{"model": "spectrogram enhancement model", "dataset": "single English nouns, adjectives and verbs, spoken by a formant synthesiser in many voices", "train_examples": 78125, "gain_aug_db": 6, "n_mels": 64, "hop_length": 160, "input": "log_mel", "win_length": 400, "task": "enhancement", "loss": "l1", "arch": "unet", "norm": "batchnorm", "hidden_act": "silu", "pixel_unshuffle": 2, "widths": [48, 96, 96], "blocks_per_level": 1, "block": "basic", "attention": true, "upsampling": "nearest_conv", "init": "lecun_normal", "residual_init": "none", "optimizer": "adamw", "learning_rate": 0.0018, "beta1": 0.9, "beta2": 0.98, "eps": 1e-06, "max_grad_norm": 0.5, "max_steps": 18400, "batch_size": 64, "epochs": 15.1, "lr_schedule": "linear", "final_lr_fraction": 0.05, "warmup_steps": 1840, "weight_decay": 0.07}
Rows from block 5 of a small spectrogram enhancement model, named by matrix and row number. Rows with one number belong to one channel. Each number is 128 + 24 x the weight over its row's rms, rounded and kept within 0 to 255. All counts start at 0. After the name is the row's rms in percent of the matrix's.
After each channel's rows are labels from the 100 clips, of 14976, where the channel reaches its highest value: "strongest on" is what is common among them. Only what is clearly more common there than usual is listed. The data: single English nouns, adjectives and verbs, spoken by a formant synthesiser in many voices.
# convs0: first 3x3 conv (model.mid.2.convs.0.weight, 96x96x3x3, each kernel summed), inputs 0-95
# convs1: second 3x3 conv (model.mid.2.convs.1.weight, 96x96x3x3, transposed, each kernel summed), outputs 0-95

convs0.39 140 [123 113 158 157 107 116 130 144 126 138 117 121 134 113 119 117 154 141 154  72 132 152 154 146 179 137 112 154 103 137  96 128 117 104  67  77 137 151 157 117 111 110  95 123 131 121 123 113 135  94 139 127 109 120  85 135 107 119 116 105 128 154 113  94 122 150  83 118 118 146 149  92 144 139 142 134 130 144 136 116 165 160 157 169 103 163 121 149 104  60 136 158  97 166 128 158]
convs1.39 126 [123 143 100 112 144 152 114  88 139 149 126 159 119 151 122 142 121  87 119 126 108  77 103 143  65 131 150 125 101  97 150 154 125 149 107 102 114 118  75 123 149 131 106 155  93 105 147 116 100 123  99 148 149 125 109 143 136 100 120 113 108 137 111 135 141 104 158 151 117 103 105 154 115 105 103 113 151 103 112 129  71  92  80  69 155 127 139 103 154 149 113 114 147 107 101 105]
strongest on: white noise

convs0.16 112 [103 132 139 121 115 124 105 161 138 113  72 140 136 126 101 113 133 153 150  97 137 126 153  99 188 109 109 130 111 146  99 157 108  98 135 110  90 157 212  94 121 136 130 142 116 140 120 137 131 116 149 115 128  94 153 120  91 153  86  94 104 132 128  82 149 152 129 119 120 122 121  96 137 135 134 130 106  89 147 125 200 138 108 169 124 149 123 151 106 118 133 120 130 157 124 119]
convs1.16 076 [108 146 120 123 136 142 132  68 107 136 134 153 131 149 130 131 112  94 120 124 121  93 103 120  38 122 143 109  96 101 138 148 150 143 109  93 112 126  39 142 130 109 114 147  93  97 138 110 114 127 104 145 155 119 104 152 129  96 140 119 123 125 125 137 137 112 145 131 123 107 105 151 117 123 133 130 131 109 124 115  68 100  88  67 141 113 140  96 139 150 114 126 130  99 118 119]
strongest on: white noise

convs0.88 099 [156 131  98 152 118 156 143 155 109 136 104 108 137 150 118 140 100 123 127 140 141 130 131 109 147 140 138 190 111 146 148 138 106 109 128 126  71 129 154 101 138 113  94 120 113 111 123 149 114  96 174 139 113 117 114 145 128 159 128 141  70 124 106 139 148 148 145 114 129 175 126 128 132 175 140 152 154 120 181 205 126 103 113 146 105 159 153 101  74 140 117 117 127 105 120 154]
convs1.88 094 [117 159 135 138 117 138  98 128 164 153 117 116 111 145 157 151 119 107 161 130 108  64 140 143 125 134 143 161  81  64 135 135 135 121  84 106 143 124 114 124 166 123  95 124 125  82 127 137 146 100  99 108 133 115  93 120  97 119  91 105 135 112 106 112 160 137 167 136 104 112 111 134 124 113 148 138 140 130 149 101  98 141 143 151 133 162 123 116 129 106 150  66 195 101 129 118]
strongest on: /f/; thin (high-pass); clipping

convs0.59 115 [140 110  90 134 117 127 110 166 134 104 122 127 135 132 104 123 129 157 116 120 139  98 158 110 177 106 102 131 168 177 107 140 106 118 166 164 102 164 180 103  99 128 141 117 132 109 109 162 116 136 164 134 121 101 206 144 122 169 120 117 121 128 139 119 169 126 120 110 135 174 132 118 133 109  94 123 108 125 147 121 177  88  99 160  96 125 143 116  96 128  95 134 118 129 123 128]
convs1.59 084 [111 140 126 109 151 145 136 111  95 130 108 144 111 149 126 151 153  85 118 122  97 129 108 104  59 125 165 105  91 109 153 141 130 165 101  98 111 118  74 121 137 135 105 149 122 133 146 101 109 153  88 138 146 130  75 124 143 116 130 138 119 143 107 135 108 120 159 139 105  80  86 158 106 110 155 126 132 102 101 108  79 111 107  86 139  85 113 125 154 150 122 124 149  95 124 105]
strongest on: white noise

convs0.20 105 [ 99 128 112 119 113 143 119 123 132 138 110  88  93  84 121 151 138 146 101 108 147 104 131  91 151  97 123 126 118 152 106 149 142 130 104 117 147 128 145 141 129  87 108  99 128 144 100 124 220 108 134 121 117 114 113 174 152 123 174  95 166 146 130 137 130 118  94 152  67 119 110  75 162 113 107 130 100 131 135 131 150 119 140 131 147 143 181 132 103 101 136 126 115 144 113 144]
convs1.20 103 [136 116 107 129 120 142 143 127 172  93 135 124 107 167 163 130 100  67 152 187 117 133 139 147 126 148 130 127 135  77 126  93 113 137 122 153  92 107 115  94 123 165 129  98 141 129 148 109 139  90 123 108  77 161  92  95 111 110 133 142 102 126 104 155 127 117 121 101 126 125 156 158 152 107 131  90 147 125 127 128  70 100 151 102 120 116 135  84 113 129 113 122 159 125 157  97]
strongest on: /f/

convs0.63 079 [137 142 105 134 132 140 170  98 140 126 155 135 114 113  90 128 121 106 136 141 130  92 113  97 110  94 128 140 109 149 128 147 130 158 126 141 124 124 101 133 106 116  69 115 108 128 146 137 150 106 140 164 135 126 160 196 124 137 179 170 126 116 112 148  99 134 102 128  90 110 112  89 185 133 110 169 131 148 144 189 139 110 126 107 148 156 176 118 103 146 130 100 117 114 105 155]
convs1.63 152 [141 118  94 108 135 149  99 140 173 134 104 152 101 145 157 148 117  97 147 141 111 106 117 168 162 153 161 148 134  98 149 101 109 148 108 106 108 104 152 107 162 157 107 122 140 126 143  93  99 114 114 117 117 155  81 104 138 113 103 102  93 142  91 135 124  90 141 142  97 106 113 159 112  95 111  92 147  95 107 152 118 124 107 133 148 140 151  98 146 111 139 110 173 145 118  66]
strongest on: /f/; clipping